Rows from block 5 of the audio encoder of a small encoder-decoder audio transcriber, named by matrix and row number. Rows with one number belong to one neuron. Each number is 128 + 32 x the weight over its row's rms, rounded and kept within 0 to 255. All counts start at 0. Numbers have three digits each.
After each neuron's rows are labels from the 100 clips, of 14848, where the neuron reaches its highest value: "loudest band" is the band of the loudest frequency at the time of the peak; "responds to" is what is common among them. Only what is clearly more common there than usual is listed. The data: short made-up English sentences, spoken by a formant synthesiser in many voices. In brackets: how many of the 100.
# fc1: MLP up (encoder.blocks.5.mlp.fc1.weight, 512x256), inputs 128-191
# fc2: MLP down (encoder.blocks.5.mlp.fc2.weight, 256x512, transposed), outputs 128-191

fc1.85:141039083205094112155146129096122139169133209170119120101110108081143095098196157159139133124150086188145110131110137099116149140141132143115124113103147123108146120117115132122143164157122138
fc2.85:156177147125129153128150127128125143116120149114137161181098115163144126145143121187126184145112094122129127083116120110104117069107177111203114128079146191123149170118112052174096180052119171
loudest band: 2000 to 4000 Hz (47)
responds to: sentence kind: request (53)

fc1.256:120163132147120170157143096111141112114102123180164115105195088084078113181101095091178082113124150187159131121125104123127129131089151094137086158141092099174067106125139205141100128107183148
fc2.256:088050171126109099113111114127118126131163177121108126105088110093125127160125076120124166133133108135120113138106077125134153093091125105134129146139119130168127125078103120131133119156087124
loudest band: 250 to 500 Hz (43); 500 to 1000 Hz (39)
responds to: /ɹ/ (99); reverberation (61); white noise (32); "train" (28)

fc1.211:132131101147129134111134059128116169126102104133178079129125222115196100063160101134128112095138067120089082145139151153130123143050155056085107133178118136131050115098158132154119162117119107
fc2.211:105129195100190134155137142123115062129124136138094109134113108106146145155114111129104106196110151151152075124118160117141161148143118130188131090129158137145188070215105094129159073101118205
loudest band: 2000 to 4000 Hz (25)
responds to: /dʒ/ (60); "her" (38)

fc1.120:138097112113130138114154088124132142144119064164155068150129163173124141205154128194138169139151068132118143105124154113121119140168129133123096157130105097141098059057126084123188106137179156
fc2.120:092138149111165124109113188128093087117137110161031143130096158078175131085127114143077129150055126132127131173118159183055112150136107109170151112148105168143173153206143132123147078091128105
loudest band: 250 to 500 Hz (44)
responds to: /eɪ/ (99); "take" (42); "please" (38); "table" (31)

fc1.69:198132081097100226143093074076146117131139128190059112121103114168131123164135111128152135157098130131124128124149175158129060148163103195114155080092058128122126083138100153150157107156135131
fc2.69:136197138142024111112117189189087110135144068090113100075194207110125139120154141094120117074140121140196152119131133154135216109045107127149187147190137135120127133071103113121129124116173146
loudest band: 500 to 1000 Hz (49)
responds to: /k/ (89); /d/ (89); /l/ (87); "cleaned" (28)

fc1.22:124127076155079164119137073122124138103149115099184127144116126070141084081178182184159129083112128177166147116108134154084151135102139160157158075072135153169119068140170142127088102109115123
fc2.22:148167076094094116134122144105143087163126138174173152160125114163097116129097145125126131148120114104153104140149132052181143132117090132069147113142119131122147202146101141152161192122095112
loudest band: 4000 to 8000 Hz (32)
responds to: /aʊ/ (52); muffled (low-pass) (36)

fc1.44:127120157165128125147123100127166121124143116175136082167051148114144046192139131133180146153099153086136106132115124114150086125142158117111084151024135107171119084111131129123105153128191167
fc2.44:083144157138147141108118069131160123157140139128132125082116072174141120149112205196121138126144084131168102124179114113151129119124104106097128094169102119115104153170130094108121133119081124
loudest band: 2000 to 4000 Hz (45)
responds to: /h/ (99); "his" (69); "he" (34)

fc1.339:039144155106139086150127118026125124165096165163151123135169110123172090160095103112083132099150165160142078160169202103120129114192202125169137179165178132219113138097129132183122130144106114
fc2.339:143126122150148147210144138128115127126163082095053133126066135153110177104129165202114122115135103071146226170097115154162124137101131119081158112130135130114138161163127121129126056079157182
loudest band: 250 to 500 Hz (47)
responds to: /g/ (37); /dʒ/ (35); "strange" (28); /ŋ/ (27)

fc1.261:133117132129153131154126125112159089145126114109149061079153089115180124148130151160097153127098107063155093155140119080152160088132121107082141084040188127154081122095128102124152097164082176
fc2.261:116138141131135121149111094116181151138139129136081159182173116127129163109130107107123165126115151144168163097150151162122141086116124148113131084110129144125034118097132129203151173131091133
loudest band: 2000 to 4000 Hz (31)
responds to: /h/ (78); "he" (37)

fc1.235:158118135106167175120114154095189098135130129122168080142152150141175148181083119156201103107129180089135101131083149071119227152098078112119147161143123181074151186081089091087162141227136109
fc2.235:171159179181152112137125094034134217160158156123165144116131114148127093112138104175106106118167111134109119108162140117128124168109096183114032167160165065113152083166132148174107065127119125
loudest band: 500 to 1000 Hz (69)
responds to: /aʊ/ (100); /ɝ/ (98); "our" (77); voice: child-like voice (66)

fc1.479:147149154095124145178086112100096090086157080089124165136097139072139087105074145135131102116126118129155142131114119116133089123135148131166113136192124133103141151124137098143134080086162192
fc2.479:055116167124158146146100104109145143131116120108134137119118178142112122154120209081213157087062099110158151125095153072125091115129160111129119142185101141092074179151147120167126117108119116
loudest band: 500 to 1000 Hz (65); 1000 to 2000 Hz (31)
responds to: /ɑ/ (100); reverberation (82); /k/ (69)

fc1.477:129147128108099152131207142111163102150123107080079160146112129141150074131149151008129122019104158154146135077081174138129134141077153110186146088129183109140103143148130077126139101151201068
fc2.477:163126061128125153123117147111161147080106128082153094155165116081095197055089142192127140187135116080139154128122068086163180104139162138126154129136109137155106143110122140104126159129096115
loudest band: 500 to 1000 Hz (53)
responds to: /ɝ/ (100); /h/ (82); "her" (68); /ʌ/ (36)

fc1.249:164101120158091126165087151130107083128119081134159124133092128114106099083114176131107089092131185146122134125115232153096131121157163119155162143174136131140129165151109156158141126175154175
fc2.249:088143115137164128129156067141169206117182153154130153154242082131103145084039076175185126169131142142138129121098058134137114129175155120130127132105116128142128117123137139139115138147088098
loudest band: 500 to 1000 Hz (52)
responds to: /aɪ/ (80); /m/ (79); "my" (71); thin (high-pass) (33)

fc1.337:149091180091191139137124182146043095091075170133139136174169135123181222115084106131119147135113126159079123047151112121128146112161149159166186125139142142052187111103147116127045158104056121
fc2.337:108170107073044133118162059126140128159145101129089120128124118097077076133169142126142050073171096145125133133125164167175121052121129133125139137068102117178113164101109123112153111134116156
loudest band: 250 to 500 Hz (57)
responds to: /z/ (95); /w/ (94); "was" (90); "where" (67)

fc1.334:127121166141102157140145129078133124128069203147167173131124098089058147194103151120132148113108117181195144113135173154149068085129130128130134124100226111145179124147126079094129076133096133
fc2.334:158125125109118123137112161122114133149169130135119112090098186132199080025143130107148118119088126128097121130142128110084152131127115107103196185131118074156095133169139199160164149056158114
loudest band: 250 to 500 Hz (46)
responds to: /w/ (96); /ɛ/ (92); "was" (88); "where" (86)

fc1.284:125189172157167118198065144153112135090110115097173110131135118150128143118091116133185115143136102102100132123105121124126171180125128075073130150055099173110092094169129115125190140133084148
fc2.284:136126089068151109134132129146211117125167173094136082139127080119131135131185148069111124136147110112146121126172093131141098103109143165079128102167063164155134083158157163143069073123097180
loudest band: 250 to 500 Hz (45)
responds to: /d/ (84); "today" (33)

fc1.435:084129138127081114138158086152112115126146102119162125099144087147134107130122159068167109063129060102177119095113109117129123164119083091101132122098133076131185161139157200137133120178166131
fc2.435:123154168124057117136122089126126127119181092133149136129105128114115087061167100131193132105166029065231138055129141131128082171162094125115073115177105157116084136093156142122201113108159137
loudest band: 2000 to 4000 Hz (53)
responds to: /b/ (79); /dʒ/ (67); "village" (31); "bridge" (27)

fc1.31:087158091141154106144119093129178102138104125076166048159041119143162135100119151134103131118152142130128115154108128053143180134107132147141141129122122154126130168131084154076103123091119089
fc2.31:128100193119131165123134200131135127112109116117129166128136120134129180128073076081133137111078133097136175181170112120202096133111040100084130102127128129125207124147182169065133168081156132
loudest band: 500 to 1000 Hz (53); 250 to 500 Hz (39)
responds to: /ɝ/ (100); /d/ (96); /n/ (92); /ʌ/ (89)

fc1.438:097158122183143195114058141111119091144114122155188128121099195132101085128183131121086128120134080164135155140115139128129129088101134142087134191184166064088141116106115118071119111120171107
fc2.438:156120171087074126178124106142147127157130140072173128124137139133171106117053098132190095161094145055127095039144112120109117157144116146107143076087091177171130136208128075197134149122172087
loudest band: 250 to 500 Hz (58)
responds to: reverberation (65); /aɪ/ (65)

fc1.313:154128090116130150142089136124109122079135117117140191119065132128117150127135147142134148172076116127136166170169125156149142111127136100124146165028105148070150121121117143129160106116148171
fc2.313:134112145162154154077176099149129110126121195176136172114120129157125147142184107128120112158098105146165126109132113173136190177195124142091084120111114145117102154145103100124059133128122072
loudest band: 250 to 500 Hz (50)
responds to: /ɪ/ (95)

fc1.511:134149173072086094089134111091118062120121060149124139107136147134136148108134100169131099087163142121086112170159169050143200111129137164151165201107116097144130136126158036104160194119086183
fc2.511:095127113174130138186118106159063158164134116160171133198136129149091094123157129119123138138075130106142131079149162197137129151138140102123116100121105165087182124102068171127113110143119054
loudest band: 250 to 500 Hz (44)
responds to: /ɝ/ (100); "her" (46); "our" (37)

fc1.66:189148162133124126109173120130128140142106108149133112081150151132167113111131156069131129074099079135128097111119093123075117152147101118096090220119108211130108125157134141126163075154117219
fc2.66:140162154097114173172086115127118161136112118121118182131139180126147162048072091088208118058123130151155132104138120106132128170134107066107115117129125180128142086135148128129127128100076139
loudest band: 2000 to 4000 Hz (38)
responds to: /n/ (96); /dʒ/ (60); "strange" (27); "orange" (25)

fc1.157:125105032155083152133130129128197113123159113139148093115129113142147160116091075144097161116171175141163108100138120125083141077130124132080120066139116077098191154136171138219126100176099098
fc2.157:092199177067133148117092147175125149146096132138088155088132129131069137122166143094063132151125134163127117135108131149152079087053108141127128123122078124119127147105111048026128136151151135
loudest band: 4000 to 8000 Hz (75)
responds to: /s/ (83); /aɪ/ (65); "twice" (51)

fc1.73:148090150123131128128138120177208117190128115150118103179159117088132069136134092203182226167079123115039118111152107159133151137089105098130169144084123149134159122107182111134108179101109128
fc2.73:141134101078113082136068164151135118105109117129120160109104119229115147109160125124128091145109132118128116212110058145119129182130196141100100122138117162142160051122129147155131122100098143
loudest band: 250 to 500 Hz (50)
responds to: /ɝ/ (98); "our" (97); /aʊ/ (97)

fc1.283:137022167126136077106082101155114123142128163062121131123074121144143163117177097215116169123135117152147154134139084187140103104141105086096090164155143132141069122172153118130131087135128128
fc2.283:128194093130150110135131150131126140127122117213127085133152141132098125136100124108103104128105149132077105137128185111129116135138162212122176137101165123158222124132136152091145093119123071
loudest band: 500 to 1000 Hz (50)
responds to: /ɛ/ (77); /j/ (26)

fc1.360:078118090138140078160099100115131116178140138145144176169141085131104184126131129098067120062066149204126185115116195227118116149128143098108201124140153101116141112131114079121168149108111116
fc2.360:153127135167129118129155090069130085107091128163137107035109187114177131129118129131128171105125090128157073106137065091135120069115114186110070098145131062157159119125140105145127110122078099
loudest band: 500 to 1000 Hz (59)
responds to: /ɔ/ (81)

fc1.140:154117105114117128140124114151147101166095146165126101173111119203088123146165113159142129127185106138086074114081144160145192117101117120185142149154128197089178136180147067099157158167157122
fc2.140:057115087128138175110127125142111189143095127139128127150170070123135119103081134047135120143108130132150170127198168122126051122122185123153107094091130052128169142070178084115138180126145174
loudest band: 500 to 1000 Hz (51)
responds to: /i/ (96); /s/ (93); /l/ (93); /oʊ/ (91)

fc1.142:121098133087137137129168167118095131125178071128203143104114119128136095081132113130116122130183128100121075113144064154061159067158153075065160135148190103128117130096238179167118045116148129
fc2.142:141157198188127176143136131132153133154119147145121134118193138183129138138173088109168082116178120157179147156098127109189116132084125113201154104109113079137138121164128075223150133017101123
loudest band: 500 to 1000 Hz (68)
responds to: /æ/ (100); /θ/ (59); "path" (56); "hat" (31)

fc1.463:115136172123157169153092142116191151137200109230131112126145106125080137114084064121113092137109147194110111179130112129095155132131091109136157160117139153128114103169170185149131134122141151
fc2.463:129135110142097133149139187071053135097084096127085101091150110114110091143130222139134153097172142114129104106130086127068115176126112147122135156135137077126113124158107135138180130075126170
loudest band: 250 to 500 Hz (51)
responds to: /v/ (68); /dʒ/ (58); "river" (38); "bridge" (36)

fc1.505:115108087122200114112112079148143111123082153087112163156149120139141136149120170062106157106104115135136145082145141121128209129078114153143175068085126109122170159090125131156152092128202159
fc2.505:098123144158127172122177112150126125108174094170147115143220135134153132060124155187151072122138127142144073135104067141134148145121196110090154159137082105099080135185099109170119169079084190
loudest band: 500 to 1000 Hz (47)
responds to: /ə/ (85); /g/ (50); "again" (40); "today" (31)

fc1.25:106159089129149203128065123125151189128134069134140168087140153151141196117116127178171000104132087161146124170132154141108174131129119154102070162111172042067165150121081136102133125118114102
fc2.25:101147123136146093147123145131109125111121132125121166161155137161064080122136128035094151121107219145066138049140103112155106117082103135194134133082090165143122140106082141111142128126148156
loudest band: 4000 to 8000 Hz (48)
responds to: /ɪ/ (98); /ð/ (85); /ɝ/ (74); "this" (60)